Weights of a small image classifier.
Model: 7.81M parameters, norm rmsnorm, activation gelu, depths [4, 7, 4].
Training: soap at rate 0.0019, batches of 128.
Data: 50862 training examples, 29.7 epochs.
Rows from block 6 of a small image classifier, named by matrix and row number. Rows with one number belong to one neuron. Each number is 128 + 24 x the weight over its row's rms, rounded and kept within 0 to 255. All counts start at 0. Numbers have three digits each. After the name is the row's rms in percent of the matrix's.
After each neuron's rows are labels from the 100 images, of 14976, where the neuron reaches its highest value: "lies over" is the class under the peak. Only what is clearly more common there than usual is listed. The data: single toy objects rendered from many sides on busy backdrops.
# fc1: MLP up (model.blocks.6.mlp.fc1.weight, 640x160), inputs 54-107
# fc2: MLP down (model.blocks.6.mlp.fc2.weight, 160x640, transposed), outputs 54-107

fc1.51 100:107124134164110131154153111182142137117145141144163125146141111176106130129108137144150120173163092141134159092153115104130100107094137188099117152165111133095132
fc2.51 105:160115151134148142110115162115108131131109109101100142137104133136116117155163131127112131140158159110080144069118098112125112100150129162108143172122151092174102
lies over: green part

fc1.473 094:140140130120107157145152077127101159161112121147150138132141139140118138147132130164132095122170137159123104139130120111145137099134090122105061184060146092144116
fc2.473 087:134095148138149125153112155131088157084142125163068153090145147167093120141117097135151134118128115147142117089152141138144121147161163120163153114123124143111119
lies over: white part

fc1.158 102:101069126141168124131119079132109123087122097132098119130129171135137117175083096127112131156135154099125100165115093111117112115150118116114110170131116147122122
fc2.158 100:095147121144125100121156143113164120157118148131149113155120155139128145088117135149095098111124098098148109140121117147060147153121103126118149153127126116161145
lies over: brown part; part in the main colour

fc1.246 102:157126187114137175091183132144104133135128162129131142145117122120127115137079106140071115183141166162139107108116125134150149165148151129137160142145070130063098
fc2.246 106:144122162112101121142143130155104142162117162133137113127132142144152183111141146126151133129127164130130116134094101131130134106095110107148120095137116130127129
lies over: dark part; part in the second colour

fc1.632 104:071099108099153110140071152160142133132096091143135119132178121101120137129112144156114121089142162125170130117138124127102133133145125151131138141143167158146122
fc2.632 101:145154154126139063102118111120116121131131132136131150124132113108138120136115173106130177151137109102128104124134214160107147142153138130120127133069108157139140
lies over: brown part

fc1.9 095:109136149154129110135068129151137139140181129099117094103090118122143123118153108094113142150112114176097125145123105095121120147168142131107171133134144160074173
fc2.9 100:115102165138111131179166128084149118146101122125118176128136137126105115086149175159091112102090156102120135156091115134114135119087128161096097135124126125171116
lies over: part in the second colour

fc1.71 094:111065121111139085139145115119148161091158079100125156201150154115122158124085126160103195168139137113100167133122136106119142104150127127125137104135174114149090
fc2.71 096:122145124138143119102115103112199121143169124117122118135127107121141083125117220124151124160099090126139118127109103147109128156146120139108115147143115125104158
lies over: white part

fc1.284 087:136136154129112131135163177135129152114174143088092107118132101132144150158158115126120116098194100151151182113148108140118080155178126144107164108117121160109094
fc2.284 099:118111114111107160149121091139158151130124125109128120084144135117162088151145113175126094115092126167110102103142120143132182067144131071144114140158138126117095
lies over: part in the main colour

fc1.281 104:086114161099079145129090160106129167146141138182102115146141129152091133130123145165172112114121113133138129129087168123102142134155126084139106129140133112138139
fc2.281 104:145138163126145114149087126097112121152137127091130084118122129099090119100121136146129163127138120122117138109132085138114107140097109056140104115147133146089084
lies over: brown part

fc1.433 089:135113145120132121145117114179105115127088125121090106119117144180079124147151131111114137141128127125124108133120135125148118153127094077121133141111135123106141
fc2.433 090:159091120199115140146138129129143114176133102141054087107131144087149089146134168120086128109150127139160130143151151139127101144124124111122115168158088117130119
lies over: part in the second colour; brown part

fc1.117 106:112121113104136143121147158145179150161115181143149080111129118144103094116093163165117136116128108141148141086148149112133128123162163138119109111067137115113118
fc2.117 103:137114135120114097150179129116167123150120124165118135130129143102143139174157146124130129180150127156136120152110140164131151091140086050108134119140131137143143
lies over: part in the second colour

fc1.243 105:113100113117134159120125143090158141148140117115115166136086108140124135109144124149187125120130128142140072143129147093102122125118144159128125120134104147140116
fc2.243 103:129123123120137147155149124141117140080133105115116132134158119161175133127117158141134120147106157130135157132049108168118179098112087122126132121125137171114116
lies over: orange part

fc1.604 120:083117131143159120193157131095126136159127157127127151137118133168084129107121152119163091146093134128089134136143130125157125146119151114151138137110096121084129
fc2.604 115:148143069132122099112150153157130122123105107157119132106155133159170145149123115098124152180094122183133124125131147117105128144143129142127107100119107121144128
lies over: part in the second colour

fc1.608 091:146156181147122102106132134115096150159174151138119155105125102137144121119121121164120124068143153119122107160145114133135133179145142154135100152165115138142107
fc2.608 088:129147129127118161109110110132153125116105137084129130137117123122125167094147124154126132130097127103145131136109133168114130113086122128152118177091126138071151
lies over: brown part

fc1.256 094:082118110118132162150137126136146132137129110121123144108143138147127129126144099163132137112106154170141103111076157152140104162101146100128134142142169137160125
fc2.256 098:154110133162131105159141162118129170132101094143161155113152135148135122139134106071144142139110112111135158203153117092109084126144132104148159154138150143114151
lies over: brown part

fc1.48 092:119183132159141105092134126150132143126189147117051125111118159125108147150135108132160130130129138181125094154121137148125109120104163126141152124120136107141124
fc2.48 099:130118138150155141165118167123149100101101132157180151132090142137140145130105101149110108160114156115129089112138120112119184160119158083109122159072125103134150
lies over: part in the second colour

fc1.548 096:116121128124142063144130129138085152124139145144125077142157087141153101148101114165113114175108076101133100104159160095156160117095101116150136070141114134136132
fc2.548 100:157114127147161133128157121126096098143145152099133114143103138115119091126106141134130144156092095148120122125121111189133150171120106094104099169129103113118105
lies over: white part

fc1.160 095:109137155164138132111157144103153121170115098120091138170160117127065138137168080124095086143150103148125150146149114090128099111146127116120117135168113108115132
fc2.160 106:099160104137114131102172143116187185133120149139141101106117142117095154137117120096107106146153137193128125135149085131117107133119153159085110164114143132085102
lies over: dark part

fc1.27 110:131128139110161135117160124142085093103147140163142109149127097109163158118141150111160127138121144120109101110147134109138113137140121099094129169100155144113095
fc2.27 109:140136145121146088109123132097115169145105158129145136186127155141117078146164123131153072124101085114159133079129130110157127134117129134126095126106179138143155
lies over: white part

fc1.187 094:133136082081162106102108134152099162135105118118147155171119087123112129145126124092176110136121124124130142121185124100126153088145142124118137158099153136103145
fc2.187 096:148119111118144090128108106106182118154095155160151151147090144141145136153103158102108101146126109142161081140126124133133132147094119127113066134145160158135098
lies over: white part

fc1.84 096:100116116130157156129168149116122115159143154153108142123095082148126135100161143118129131114155126092122113151128127129128134092137138147125125194158095119093115
fc2.84 103:170114124153128098142134107135148131139107108091130135135119106161134129068116157128116127128020119120121123154109115120131172117130130108133097131116122125167136
lies over: white part

fc1.198 109:133123098157144104153141164129163102139120160141096128149129117114135164154124138173143138137123102120126157091137128097115123121123131129137155126136135171085106
fc2.198 113:166160158112124137113180146147151166183144122153136096132142126141121123149077073125102126107072124137130161131142129152142157136115140105126122147096105087114130
lies over: part in the second colour

fc1.483 094:149178114121140115173103149159121146096106087194139105099109089160141116116170127160102102154138164157109124100139123124150099095127096098121100133112090123136116
fc2.483 105:113120084112113147184118156105130119138128153126128112151141174131173133098170146140152135173119108148160180086082126144138156118098136101130127121112141116156109
lies over: brown part

fc1.374 096:120171124130143143157092135108160160078121142137084127140135124145131126111138117098084106126163131130137183139109110137133080116119170115116157148137076143107116
fc2.374 091:146139113160131129121148156105107145113137126143168116125120132133179154123116160139157105118166149112133129112125156089122134184109091110142104104145099140123151
lies over: brown part

fc1.557 090:132128119149141142110171119165085083159143138141117139177084137150145140123160182144088112140130115158081120155099142091108162115085082135104113116112153155100135
fc2.557 105:138066164185141139135114113158143171124123132126129106161119172126131128107120158167158125107137114106153124058127074096167136142129131136117113153177130147126139
lies over: dark part

fc1.385 107:153152138108148138131174139146131138155155137090147138134142122152080129147145098159153086132103142141116127119122092151103141134103131182123124109140104131142132
fc2.385 107:133075114133103121110156194103084132146154114135124104120153158083166147102130167139114121124113107120129120133160135145102108132109169162152116118144122085135177
lies over: part in the second colour

fc1.93 095:138146082159140110133143147150105148122190099123113143120117135128139132136109173128116125133129182148119125120176099122147113131125169124143165137099128161112106
fc2.93 094:107135134169105075120113091093147136124085105136127128139160124139126078135127105117148155160105144148123141120149116115090139130165112168100105109165120121141127
lies over: part in the main colour; part in the second colour

fc1.200 098:133139126182114104142153129148133104153114127150112127072124144170151148120127156142144130126131113139133128099162118127101123121161124130130118146121089109083092
fc2.200 101:157094130168140133115124108176139113109110117185159158105130129158089043113090127098135131132119125184142112112162173094115130096116147179150152151127143124161139
lies over: orange part

fc1.584 105:144144116169175136138147117147133132175118163140123125121156130126141110124145126077105089141128124103129147141159088088084154146106133136088158109147083121133137
fc2.584 091:131166145140122095143117113163184156106113121148126086150124107109139135138157149120134163143124110154137135070175093130150138089129120114125154112143162154107087
lies over: white part

fc1.273 087:140128159120128140110113151111084146095146077143110139127092181117125143134148098133154144159135162146163145169157108092125172103125123127132122130135129092139097
fc2.273 103:102137092102139157132074169106128137190108121120144152145143155138166099119159161129134112158149128088099153121135137144118130094115108119140138147138091129139163
lies over: part in the second colour

fc1.327 096:103158085135143144135151155125106148161126121140172140113159114123091105141128138160164116142135094143104145162137131116141143170092128131131144123129111154124125
fc2.327 096:141124120191123118132158108113121166099110084114142116060124101103102129103126146155166140120142101126161116135132094139108129108161169165129083137138134171070131
lies over: part in the second colour

fc1.309 092:162141139103113145155117140126097139149132129159129144089136108118107156138151138143096080106128134129133112120125107121123114128142128140119149117102141171157098
fc2.309 090:114078105086161135125116155148150107101113139109124142086136116141140179161172149175159137152089112128128132085172084112108126074108110106134128104146141111128112
lies over: brown part

fc1.477 117:103136143146141188100104173091120126094136111151101122123172144132101111141150140141168124128125142125095132149117131098174177126174109130150108160159148162131120
fc2.477 099:132106182100126098135118099174133110118093109130103122078070096119114149149120092141119132193154128117137150120129128122141142127119128046110130154131176096107128
lies over: brown part; part in the second colour

fc1.365 108:140161136111115151077107090136105123117129127141198137116157152113154135118138104144117125132099105163117146128160112107138122112120119112109089141128160141105153
fc2.365 096:167130112099137099121072136124126140115131147119073117105150084089152078118107141144130119123129126076157137155105157126123131126173103184167138090131134153073135
lies over: dark part

fc1.417 096:100147152133101163115115131162122124105149115135138094127134141171130122093143124152138139113152112111159131159118092098134088136152076155161093118106116122133090
fc2.417 103:117121101126125122154099144181111178120155149120125144115113117118099166162138114125116148128158143110167142074150108119060164134121107149097138111127104096139125
lies over: brown part

fc1.176 102:133180110138138124126149137151108152128115101144098154161133141137120104092137117105168077135125097100136107149149151093167149125099119116105105125137088136122113
fc2.176 100:131102119121098112107136053098139155127147098155078107138087126114141106153169139125117159150111179115125132141112158114117136076141091119101061115127135132073123
lies over: white part

fc1.120 106:158132137161126160122098139161129114167118104075145148126096159151125128145171115145093137123089136111151122159090155102148105139150158145110154147136115121105120
fc2.120 112:109114115099102137150133106142116134076124115122152115116084155145121130110094128132171124122074143158179122189145113172135104130127134115132100179069108107176109
lies over: part in the second colour

fc1.267 099:125088121123130138114092153134149069172114117142121161130132126112131128107121125130132113144195141142154143099120121131137160115137140112106142103146116085111134
fc2.267 102:143108113158103144130104075111129100128134170118151132123134096124150140128108144132127137130120110155095133153127135147132132114118130122112182142142128138139107
lies over: orange part